python train.py --dataset="telephone keypad tones over noise or synthetic speech" --input="log_mel" --win_length=400 --codebook_size=256 --mlp_ratio=3 --slots_per_expert=2 --width=256 --beta1=0.9 --ema_decay=0.999 --warmup_steps=760 --weight_decay=0.1
Rows from block 3 of a small self-supervised audio encoder (BEST-RQ), named by matrix and row number. Rows with one number within an expert belong to one neuron, the router's apart. Each number is 128 + 32 x the weight over its row's rms, rounded and kept within 0 to 255. All counts start at 0. Numbers have three digits each.
After each expert's rows are labels from the 100 clips, of 14976, where the router gives the expert most weight on average: "responds to" is what is common among them. Only what is clearly more common there than usual is listed. The data: telephone keypad tones over noise or synthetic speech. In brackets: how many of the 100.
# router: slot weights (model.blocks.3.mlp.router.weight, 32x256), inputs 172-255
# up: expert up (model.blocks.3.mlp.up, 16x256x256), inputs 172-255
# down: expert down (model.blocks.3.mlp.down, 16x256x256, transposed), outputs 172-255

# expert 15
router.30:090103138097108127114126091159124101152133158140091176140122159126058156120156077122152133149150106133119166101160109173060101068109150169104093135109105113092128108157154083135147080175125073097159096177136083153142159080143166115150142109109133164169
router.31:151075162113070133129193157148126035139135125133116163138142138183094101146173155160100103197128033150135130114131099146085145142089157183089124131139143145145095129129128127090109123166137081130212054147139102143158182153130191096121178174049116158134
up.18:138104165149089098049149066134124153131127138122127147122117065139125057145095133133088152128138113120135146092138104150105080122109123139155120127137138113114130112143163125160128128133078124134166173136146128065132150152160145127142213141126027093067
down.18:158050143125157132180122109193123091134118152109237116179078092128152203113127119116132134153124135202105130149124066153133132153123062129132140132130174101105120111111107135083112121138123117097144124144162124123083119165107134142173088235136094119071
up.19:147128177118105126087111117101154019230130131173145116060126131099126117118152198096132127109114199127146130146110157154141194085115146139110119120138134122064120134169138121135122040121109124076100094185116108238137133100124122131130127128084132132097
down.19:127121134072111071128120146170139092141111020141087113090125135152134180098149051140201108146106093118077091142094116106118124156116132103120099134160000132197116130136141149118154113130147145135156108081099170076148004158179129170120037126133106119126
up.20:103127127128142140128128126128129128159127128150198127129127128129129000128127045117129129014127128127129129199127127127127128127129129127129129129129127127127043128191129122127127128127129129128131129127006111127129129128137127006128151127128128128128
down.20:128128128128128069129125128129129128078127127129127127129127174128133127127127153129128127129128089000081124129127127127128128129128129128153128215129127127128129129127129129129126127129129151128128142184126129127128128129128128241129129127129120125195
responds to: thin (high-pass) (95); quiet level (94); white noise (83)

# expert 9
router.18:125132135111129131088179160137141112118124133083125133154083145179191114074110124080129102103152131157135110158109133080132197111124091129130090128123120160126061115174090150137104117148099095083148091140092107140081133133145132121093112196070110120137
router.19:098156085173194139154105089168162123132140114145115112081136113175172143090126119123099107136085159152066169147135061157187183098125113138190129158159139183114134211145138131157070143080110141109101086124125177123081154153094114114120140123061122078128
up.0:129128128128056132129069128130128128128082128128127128128127128128129122096111114000128128128128128052128237128100128128128139077176128128126128128128089128086128128128128128128128128078128128128128128128128128128128128098128090155023128128128175128128
down.0:128134052125092128128128187128117128128128186128127128149128003128136128128128128128128128128128128128157128128128128128155128128128128016159129128128128128128097128128128000128141131127130128128128128128119128128128128128128128128128128128128128128128
up.1:129211121169113000153150078170072020104137128112117136127087143182162117126132153124173137137128137172171092163138112140164092129083155125152167161124137130083097131110130116130138092129176146108144099112187111128139157142154084063118122160126094137141
down.1:117101060147124132140160144099136114132111163129128149168119133132148110081156126123117135119153146164150134113144121128123084140065108131070116081120133130178212093153108141057032085128088143074140220129123094140084100105116135123081138157129140094124
up.2:129180130123150127128121117119126054131117126229185111130127182125227101014124124123127132124128128124131140130127135064128129126155126129128131126141124121128127125128129118122124125103128127124129128180129123113127126130131126125124157131097128129056
down.2:087128128255127128139128131175150107206129128129128128087000127148233190128129150128163149128128122128131127091130091123128126163128138128128138128112128128127130128118128131153126171127128188129150129128147128135128125133128128128129122128128123042128
responds to: number of keys: 1 (57); mains hum (46); thin (high-pass) (31)

# expert 12
router.24:125125123085116081141126077140084089150094160136076065161122103092154128139072130133129119129144119114126179077092116114160112128134116140134153133121139120153169148238092139096160125094110123113146131115105172118112104086138096100096128199083102146051
router.25:145127087141086178125036096133088122144109165127127038166105143100149065103110109154075137103109169133079167101047101078145112146050112128138137162128140107130149168201086125137152151100134130109108105111167112108152066129099149152087135105139149187110
up.0:127241127126129129129026130136184126128041127168159127128126129039129011127129128122129130103127128128129129126128129127128145106129129128127129128127126129128108129128129088126077128104128129127144128128127129130127128130172127099108135127128128129129
down.0:127128128129128128128128128128132128128128144064128128128128128128128128138129128128128128128128128128128128128128128128136081128128128128125128128128152128096142128090128128128128128128128129128128128128128128128129128128128128109128111139128119128128
up.1:127131128128128128129129129127128128128088127149128128128128127128128003117046127185128128128127128128182128129128128127083127128144130120128161128129116195128081128128151124127127128126128128122098129127134128128051127209128128128120138128128000128138
down.1:128136130126148128128128128129153129128128130128129129128073143128132128128128149116128128141128129119128126002107060128128128127141128059127129128245138128129201128129127126129128118128209128161128128129129121140176115128178061128132160129135129130128
up.2:123124129130136131128064128128128063128128128128130128128128128128127000027128128128127128002129148128199127126129128066128123128196128128130128128138128065128106129132255128124128130032128255139128086125129128128128124128127128129128154134128124128128
down.2:128125123129129126128128132130129134129127000170126136128129126126121130123119164130130118216065127131117139128129150128133133124127128122128131125132130112128141138127128128131131124147122120122128127132113126121121132133255122124136121130187128176122
responds to: thin (high-pass) (69); number of keys: 1 (29)

# expert 3
router.6:117114151157143143175174109111115144076128159122094135082139182101095163121132143133144165131197184169150102195136091127115158059094113170126128184086136074076167117122065131141192151110106144134145102214170071170143144143112164094069137151108106156130
router.7:121099166050128119105170085194116180138124098154108095084101149141137105130102142157120144138133155116079129173133100170133103133136113117068121112158180155145182125106055153095086156156146059131123072179120150157089140132084108090102093154137119184130
up.18:127128133137127128127093126125132126193126129129186125139126126128107127127129125000134131000129130127127127130051247129129130127129126128127128123129127126092139125178128068124127124127127219126128122127127146125129128125129127128121211131129128128128
down.18:255124092132153129129128122130128126125132129130127130080127132126128255131123130129125128126216126126128127125133045130127000128126127130123127125123121128127129127130125130090130000130128135124131208131128124128128126032125130080128126128129133129129
up.19:062130133069128061173174133128128135142128101128208128126129128119130126130128128121128139128130128069130128086128160127132128120132128130128137128157128128125112128129164128119128108085157126027128128128172069128128128128128043097128213131128128128126
down.19:127128215131128124124128128124128128110127128244129052128213045128131125128134124125129127128124074128132131128127131128089128128214159128127155127132076128128057124128129044125119162130127128124128128125129128146132066127129144128131128128127128128127
up.20:128128127127128144128128128127129128128034160129129051199127128127129166088129128127110128127128128076128182057128150128126017127128128127127155127129127128013075128163128019232127127114126128128171129128119083128128127128127128117128195128127087128128
down.20:128179179055151128129135128109128128128128128128128128128158131128128128130128128128190128128128182128128128128038128128128130093128128127128128128185128128255129214128210128128128141128127128128133128128128128128127128128128128088127128113128128128128
responds to: thin (high-pass) (96); mains hum (46)

# expert 6
router.12:112103137100145099116131126085137116175098141116173100131100106150121125110147146101146138169083114133120095114132090160112087140150151115141115081159100111130155105105161137118120119016104092151126174047058126142142137097173120056128158143097156140142
router.13:066148119118112067134171109102087156195154136113152085194121120079155167155174080125138167127123131138162119150067130047189104127172157124188109126092096123087108148106106085118107126166113092098136147126115122118091148143081100177093089107128129134089
up.18:122129125127127129129127141126127096009126128130129127164121133126128127127131128126124220128030129127129128129130130126083127126129130127131128127166127129127065131129142095127117128128129130127127122130129126129102127130128130127120130119128206128102
down.18:241124128130147128128123127129128164128183128129127081136129129127129130128128128129129128121132127129128128128128128119130139000030128162099128127170129128126128135181128128127128128128127127128128128129128128127129132128126128129128129166127130127129
up.19:142103145089166128123117128152102180140150130120139148121132122133109137101114080149129116224115113175119114135126130108119060159163087135104200162129062121145142064101162142180161157142156115157127187138131141186156084076225132159148059147162155132191
down.19:147115072138112150141156152128065126105127206161091164125130148192145123137160188180137105128138125132116091086119137161149108127140132128095025138101153113255110179114122147127129131156073134177115212129118226122131139089124156164142135109135125043138
up.20:154183127082141134134084178195106073212112098106124123095132114124126109131131132124134171084209033159104133142186126086123129145120121146139128142129067131124124133135131134117112162058135120134163094104130124154101083111130101143147131130134094126125
down.20:125111123094109092065124137127119128149129056188129123106111129134169123098062164135151101124131165138132115132100114079121131058128125149114084133123109112194122124092083142134127044187141101084126198143131157136162152052117126135125061139145162138129
responds to: white noise (43); number of keys: 8 (38); thin (high-pass) (36); clipping (34)

# expert 5
router.10:125136143085157130079118146143145149125075116184203143149133106102144117094140120154163100153140114094118122161123126147129126130111146092210101154171110142106114137135134093116073137120075077158125164105109104113111117098109122171186175102148104111183
router.11:130153094096101132114098196104174124150110121169174100147090082131105088161106172112127130085154069117194161114089150175134103128116154198133136098149154156128069122167077101123086104106173180168117153126136100169107172119071120140082143073097179125121
up.0:118094042122121157139125138125114150141127127118152131133134128130099151130128073128129123122072107097058129103103134134127153147138125178129090149097122202150131099130130152134126225134120126139127191128013132130119079127124153137188156129120120016131
down.0:158118142181070098113118127120097112118107112128135095109152125153138132115149223127124059108134143124136129139072083132114122184110103132128107070134154064114125128122107144085149121180138154146086125144135158130128104120096165112111135125121099188110
up.1:115153126141128127129128088128130118131095046229123122200104128091128027081128128073130128123128128130128129186128131125127123108128194151104148092129095128128127124128188128124121128117114131127128107180128124128113128128130130127115129128127128109128
down.1:128128128076128055126128128133200128126113136097128197108111127128128175129128110127136023085126078128127126183100000080101128136128125134128128128128128133128128127141128123128132128128255128131120162128129127128129129128127128127129128027197127039148
up.2:128127128128128128049128128128129128129038137151128128130128127128128104032128128027128129128128128055104130128128128128121129125128128128128128128179128129127127128124059128128130128128128078128128080128128041128128128128128128051099128128128128128128
down.2:128128228128128125128128128128128128000129255183128128128128128106128128128128128151172128128128128128128128128112128097128128128128128127128247128081128128116128117082155128128128128128128128128128128128128128126128126185128128128128128116128128128128
responds to: mains hum (70); number of keys: 9 (58); clipping (39); number of keys: 8 (37)

# expert 14
router.28:145121155105131148085130130183123133147115109151100109154115118141119195161166180185124134202087157157122114092126162111131069134089116112054114146101175141116122112121090147096145107119084130152112186107097179173149155146092146100105092123189110144148
router.29:128143141180103175083136114102099135176157107071087154115094149126054151152158114152109119154175128141136103174104070122183145147109150174079138142103175140188157188088096182119144161176087143153119119236148155118111138129111129128102131190158151156129
up.0:128128128128095128128128126128128128128092128186128128128127126128128128128195069128128128073128160128127128128128128077128128128132128062128128096174128101128128128128128128128002128128165128128128134128128128128128128128128128128128128070121107128128
down.0:087128128128128128112128128128128157128128128128128165128128079136128128128128094127128091150127128128128128169128128128081128125129128129128134128128128128151128127127129128127128128128135128127128128126129128151100128128164128128128146128128144128128
up.1:128129129099122122134129000134156128135117130128255127134129121128128119121128121121040155121128121044129135129044128128122128122255095118129128124128122128128121130129127128128001127094135135128134128123127128129133139144135128115115125129129127135121
down.1:127129106129130166130126126122127127129130127230130130129130130127126129128130130128129128104128130127132126091126127127128126127130129128122126186190130129103129121193128128128130130127130131128129130128161128129131128130127129130127129130125079126129
up.2:126129127192126126129126130127130127127032123231125127129129000098130128090129051126129128020127128102121129124000129127127130126129062096142129125191126129127126130150129125127127118127129060129150120127127126129127127130131178126042151129126139129103
down.2:129255129128056129126129089226144101132079127129127127128129128120127127127126132119113127113127126126127128129127128127128129125044113114104130126129129117130115129167223129132144129114129127127198140126131134127130126147153105129127110137255125131130
responds to: speech (99); mains hum (53)

# expert 0
router.0:154150171166130087135102118094189162133161170111099113103122173150114091150047093106127109083107150091139155073111092185120125154141090152179109086110148146133167212138138155090128101169154072126109127102138137096193130151077101157152066138147133101134
router.1:077151083168160170135094113155121176129169207128124176129148145135104122124149112180057158173072127114095071119116124160064142098122156123165189174134142144174132181097094093148113076098135139149139124142089133113138108088139094138180123098079149079144
up.18:090114124120130141206125135135129028122131131234125127119133129117125125134130137131136209131121124127127116255139135100136123134131133133120133043127125118140127113119156133117133110129116130117174130134138132126128135026138110126158132121131116143130
down.18:130120120136131137144136123123124124118134126127121127124137124130124132126117132121131134129132127133125122118128128116132125121132141132135093130130123255120131132124126205132134138128000130132212124125106035128118127200137123129118153123119255053145
up.19:003102126129126133129128114124127109133105119117140104144128121127133150128126160111128135030128128128144137139127129128126130128132124136089131126134128101128127128164132000118114125124110131054131125155136107255122129130130130131111129156125099168111
down.19:130127117127106128136130118121176118113113130134125121133220139133144180130125123081133111136193135127141130109179127128129148124104136118130058128126172134120134167135116162108213123129103126128136152139106131168129124136114126122125134134098121137122
up.20:170065060130140152116133137119110140151131118130125127134131116121112158114113130130120128129111046162125189026146089125094116125087125073156119120100121242125131169119136136136130211129121138129120153126161127105127131153092168137124130132101127123133
down.20:117091063117121133093098091198118143106134137029112137026120123135089140124127122117161050153129132120063124167146133169132127103127104122115121128149161133130126116109120154138176162168136111148096193149122129130144140124111135127135129146133129094129
responds to: mains hum (87); number of keys: 7 (52)

# expert 10
router.20:129088160103136156084127151125112125118170125078087143163167119122104169144162113179134112178114140252136140116136130132135095165107115132081101168118185130123162132094106133177182136151118138130126132084140162115144136096139123128204109167167158141107
router.21:154108137146140142155144166186133066096181128088104126104173113180154151142107176179155122162122068146107165118105081114076144168114097120098104176124151140113141136170094112095161124174167133148144149113116113129137181127102156156162112120172161144142
up.0:130186127127020129124127127033133129129126127220130111192120127007127127083127126146100208043127129128126129137059129130183127126129127129207134126130127127127128134160129129130126130126126129129126127129129129126129062120022129130127131130127133131126
down.0:126134131122127126069126127126129129126130131193126133125132131127126056126130126126136073126130000129130134126130129129126127125123128064136129129197089130132140129130126130127091127146130133131125000164126139129130127126125127126127130128129129126128
up.1:126130130130127126129130130126054130130126056178130041127126126130126126130126126126065168126126130126130127130130130130126126085130129130129255126130126126055033126233130130130130126126079000126130126130130126126126129082121130126097130130127126126129
down.1:127130129126130130126125130126130130126126126129131130126126127130130126126126126023130130128130126127047127128126129130130094130130126126132130126130130074130129103127126126130130064126139130122127126222130129126126126126158126168126129130127127126126
up.2:129129128128148128120123128127121128129099125244145113129119128127128126116128112122126128119125157123128129128128128118128161108128086127118128125128127128000117128129131190127121127127128170128128110128127127100128125128134183006118216128116129129128
down.2:128098125122100129127222137128129127123124126142128117128127134000136126128128128128127126129128145185127123128127129128128139126129128128144134142128130129128128129127127125122103127249128128154129126128145128136129128128128128206128128219128128128117
responds to: reverberation (80); pink noise (55)

# expert 8
router.16:143149102117086153128138142175163117156171057095126118086154169147140154086163144134176117177127100113162130150086094153117114107097217142140135139097138160107110193126107157143192122143145199148141111134113174059116128173087109127103150113103053150105
router.17:082150098068182150127129123118136146175155124121168182131112116139129117071175160100151121109151113089112124147156161126114082103149104084148184146085113145182139121085136131102169141130138093127135082132157136100124154128119093126113102137160139136151
up.0:127128129129132128129116000062128129129127130255126127129126130146157127128127124000126192088127158125130129128095127127145127002131127126129129082129120127114127133187131100127126122128129078131128127120128128158127128126129127099115129129123145130141
down.0:139101252175126127116128131127128128128128128130128241128131132129070121128128129127125127127144128127127126006082129005239133125127127129128056128128127144127255129138126128099126128128127126120128127255137128141129127115095200126127128128127131130127
up.1:131121127117140127128139132130129125124017137176193122129000100134142129142127142131141126067130157130131253123093121131128141126127121126246143145130077124027123128124125129113118123092200133110125127129126123130136147115139112128121122135125126139120
down.1:119089122125133123125117123133132121126131130100141134143111117112164134002127128123132122119109143126138061047127128129127127105124143232134193133128126134126129141114137125022115113133118115133246136141125122038135133125123138127142204118046128139133
up.2:127053193243129128128128128127129086128000127129129127128128128127128007127128128128128129127128128141128129128128128125129128132128128128128130128128127128127128129245098128127000121128128129167128129128127128128127128129128128120128129127127132127128
down.2:128090128128213128129128128128127128115127128129128095128128102128128128255127128128131128120176128128035128128128159128128212044128128154128128128128013128120128128128128128128128128128128128128128128128128128128128128128128128128128128128128128128128
responds to: mains hum (50); number of keys: 6 (48); thin (high-pass) (47)

# expert 1
router.2:099126120070119101078105166161086113085132074127124113125138107148131118143105154114132109082115080100137142112113090093021111108150118200165127132116106134113102142131063116149137078087156090106163095106128122052063172131105079120132123136089109132103
router.3:120134129091097137097079137089105155179146082160134101157151128159095119183173165124134129094154049130141115133117164151076107130126139162081167131172116154154143093099151144200095153153189076167199167113111096128149091110107121133125157119137130202143
up.0:128128129128109153128128128128128128128128128125128128133044127062153095128147128118128255128164154128128128128128128128128127000128128128128128128128128098064128128232128128128000128128128228128128128125128128128049128128128128128128128127125103128128
down.0:128128128128128113129128128128128128128128128123128128128128128129128128125128128151185128128191128128128128128128128199128128128128128128128160128126128128128128128128128084128135128143128128128128128128124114128128128128255126128128128128128128128128
up.1:129143103131100129127128128114109128128086168128149128127108128127128129064128128000128135128129172120181102128128129129128083122128138108129128121129110142129128080130128110127113127127128050061104127126128013151101129165135059089070138129082024102129
down.1:128081228071127128143134166127131129127128138132000128146195024129128121127099128128108113111128121128030154142098083129129129235129159115127121131154131129088128157128128129127150165100127128128123132128127127074124126142127128128197091158127127128141
up.2:132134188086143133158136126138168074110136119108122136124137124124141116142057128134130138117099118121119155122098098145109129130118103158149122135170091096074134146103125121140121139068130134133171133082134127069087143130148151138129113129133096141142
down.2:150139120154128151159141126123108093121133120165117149113136147197151124080163129165122128117124106136124072073136111127151121122108147155135059132129127125131130130126106149118154128137120154119182110178134155154081000141123166116102145131051145005160
responds to: mains hum (85); thin (high-pass) (41)

# expert 2
router.4:114144099137126184115183136134132111094089145105140112125178106137127162104163164132135124118177138081196066160121127118152051167151113174133075149179141170179109103144129107114132104176159155106144114186090142147062200070093129148128143102108103099189
router.5:125121181128060147138111158100129163145115084126156137188124100072125116095101164150134145152096144196118213143067135176146176113124086095147174165130115098128134168122078131109124105110096171120086127138154050153080164154154068129145064158145061107106
up.0:080138180172108061139129109104153137139099124211136134130124133129130128003128115105117133127116139113117147140124128129123133116141131072127131122145126131113150128255128127127128137129092126144107129127128122120129121073125148139127139153129129128110
down.0:165137207150129127127108129209129127157131109134128129128131127090131153121132130124129151128124128132130139133137136136125128236128129130148127222123127128111129141129122138159119126163133127118095106159146130127134126087127137122128129137119128126119
up.1:096142130140152109123033117147130143129126130134164131168051120097175115116125130086228127143115131192129142120112127155126130104102119101114163139134138127127047146129134060074119092131115150128131148127116068132133114097133148128140122125098037129122
down.1:147156138166153129119106114137135133157093133053119200209135081131145139125115138123135137112135127132050126176114131230109153133145139124143140128156073129119153124107149101165126130157116094141077250125135085155152203119167135141156123160131131123128
up.2:128128211182127128128128128127137046128057109130103110128128128128128128128126034123128180128127128072128128129128129128127128128119129128128129125128127065101127129156200000127015128127079129076127128128128100128121128128128128128127128128128128129128
down.2:128128118196200127206128128165128128128128128128128128143128061255128128128128128128128128136128127128127128138127129128128128128128128128128128107128128128128128125128128043128128078128166000109122128128129091128128128128128173128128128128128128131159
responds to: clipping (71); pink noise (69)

# expert 11
router.22:108122108100084134107108156110089051115125038109099142132174104137078155161157190139166131136167126087064153106137162093083163110160135104152089159156115159088136080117138151088142155163123141141187078117147178131149167082109146115090121090131059150156
router.23:120163052136162143104136097137120115095105206142119098183089166175132151065043148092154176094186183142167121163125069149085163115109133194152097089082074072125099091120126107079090083142136115072131089123124118133065178127144151078106189107049132135099
up.0:089139169154152138107089134156083149106135133180134121123131199124172097100156138134118115177127255135176143158061158127044103126136134038130126144123141154130152111131149105107088092154123140135125130122093148140146150155161127104128162000093126202132
down.0:118127135142114199111102159121139020134107115150116148127166096133133128160140030155155127083105104124124082140123125134132146141126046131100114105170122171119119133151132149127142126121143128161140115134130141105178126129116133152000205103224137146160
up.1:204128176128128128128150125128194128255128128204128128128128128128128128128128000128128186128000128104128128128145132128148128128128128175210128127128128128128128128222127128131128126128128128128128128128128037128128128128128141128126128140128128128128
down.1:128128128128128134128128128128128151128148128128128128128128040085128052195128128128021128115128128000128182128128128124128129128128128128128128128128129128128144128128128127130141167128128128128123128128128128128128006092128128128085249128128128128128
up.2:140122128147113139197099133115114132120130207103096137126133126147124142131131144150084125137132130091173123112017189092079107149201137062138126066125134075128112059143116146123151135130131176192109066188132134174130192197120134129137161119124140143134
down.2:133076115091191139132123224038120127075123113142180086147128105142125080134145116097101091131130130121126129070134179173136125129144108129156125131122145123162107120157125181097139125158130133130193127102111178095150127092118158130105164082130177128132
responds to: mains hum (85); thin (high-pass) (53); clipping (37)

# expert 7
router.14:121118084059082164124114161120100100102135039104100164105050133186190070125143091170133068168105157117178118137186182099098088174140117150130096114124097112068141090123084098073100131077147150084141085167110132187135149160130116157068175138125100134114
router.15:104129110077175096142172142107057117144144169162106128134101139128136105108122161068091082125051106096121091099054148115073178135075124163121131091161130092113101154110055085111080129130106141116121084129121151125096142074121118087120158169143187114123
up.0:097125108125114124116131132128125112117133191124144127233147091129122122100132131126136118120117112127141123130127092025111119126110130124137206122133117133129130143123118139117137134129131139117140116101124135063122124120124115103134187130095133100095
down.0:107126130150118111125106143115057128093165136148135132000131168130128154143126125119136139143134137134152095115152145108143123110133150255124131106117126117148109214054116100151137209123112129136118101142141126134125139125141112114134111127137108121098
up.1:102181121212130128138165076095174129105085163241130107216076121083127161112054089115125128125132129104128127112129134104124124075081130114134127107131086150049141095131154121116081113128121084128129139127171107133093130167119094111073131209131135134137
down.1:120128129113131116146159147116136134123127135126066104072183048124123132126161126179063134111114131019128129136128125153154138185136127126131157121133142126089124189119137135138144127116122123163134127000133128155127124106146108125087106124071255128125
up.2:109142120121145122255094131126125120117136115138140083129125112124117126122100076114107128007140110145134104113135126122110119058114137135109113106124098126126090140167121139105139131127142137121177255129099126161112123051129150097123142104122146107102
down.2:173122166129132121093120108126129117132136088126118147114174114132129127140109126123140127072151108140075148131128091199139178150127084141149121125126125054139149093077157121158108135113105106112122109096127126155128143129146125133145066181157106154127
responds to: reverberation (55); clipping (33)

# expert 4
router.8:148124124120180162077166129079118122137146160087095106053105161101158129165081133167074105151144157126093077128156147211126138116169119139150123154097140191144108148188124119136113104119166156181077130072155177146147146149118141113095124119189130090123
router.9:155084154131060136153112128118119089116076091087089138143172106090165127155112120088121147113164106096097105112133103097144151170119098103127101025185124144150145099144104137133131158144186052150144161123108140059103139127122087108089065088124140147122
up.0:127127129120129127128216127106127255185119121129126000129129129125129101126127127090128127000127129065169127110129127095127127121127129127127129127129075127129127129192127127127127126059129174127129127160097127129129127127129121045102129129127129127127
down.0:127129129127127129127127129127127128127238127140129129129142127123127122126129074127127127127127127127129068127128127152128129127127153129129127129127129101127129129127127130129127129129127127036153129127127127127087129129129127129132121074127127129127
up.1:132116000133141149120000134137152133123134130126123135123132136123145132133140119137130125137122134140113247121138130134129137123129186116159132063120141129131132125121120047122000124000000137054119133125124129136137118129150129132133121111136138120135
down.1:139127141123133120114134121051116129126132125139141125132127120109128033127110127129129147122123255141134138128124113120135123218126126108136134131142053119164129133124255127132111126061126121131114130125125129008126127133127177132124121125125123153121
up.2:126116160164124148079190131068149211164141127138129185122127162124132166130169082142129132127127177043143129110131131173198143190138181117122071133111134156130132102127072144111122107145026122120124173127135127079127158192075087122149138127135081108130
down.2:130162146050189102132107086061207052124120079132165040168106107073095098129114134100116130092129112123127215133110127132124130145216137130130153096136112130058056116149162153197116187143144126158127109193145125124118146073128132182124129129135141132134
responds to: speech (99); number of keys: 2 (33)

# expert 13
router.26:085139142125120079209142109147126130119158089153118133138120118169102123108146118102092107110079117187149088077067079104134133093153167161120133115123115161068107119153101164128121129181153117125131112154069151124135165146070096141132164150131160142179
router.27:190108107134078173103199137141144051113068138115108093126124154165189134087147116127145152168185153140112133132121099158079172116155150136111143191100138128105077134115078147121162163091135120105112110115083111160119157222107077118112096111064151181145
up.0:129128129157128129127127129127130129129127127129129127128007128127128129129127127127000129127128127128127125127129130127128129128128187128130239127128009129044107129128255128129126129127127128129128128152129049127149127129128128128127255128128127128127
down.0:127128127128128128129134128129128128128194224121127129125128128127129128167127128128128128129016077128128128128129128128127127128128255126129128128128109127129128096128128127000128127128128148128128128128127128255127128131128128128128128139187128127175
up.1:127128128128128115129128128128172127128123127188129129177127128085128128128086116031128128092128128128094162128127229126128128128146156127187128128128127128040128255241134128126128129128128122128128127175128128118128128071128175128128136127125101134128
down.1:129129128127129128125106174195128127128044128129128127128128128128129165128130150129127128128128244128128128129127128037128129128115127137099127126145128129128146129129126125120127025127117128065028108147128100128145128129127128128127093126127031128126
up.2:128073128124127128128128128128128128128106128128128138191128128094128128128126038128128128128131128128128131120128128128140129128128128129128132128128128128128124203128132128169128129128128128126128128143128128144127128063127190128128128128128127127128
down.2:128128128067128128128078126128126129128211128128249127129127128127130108128212128127128126129128129192128128128020128185189152129129128127128128128128128110220129128128128151128074127000128128126043129129128128128226128128127129128128221056128130131129
responds to: reverberation (100); speech (88)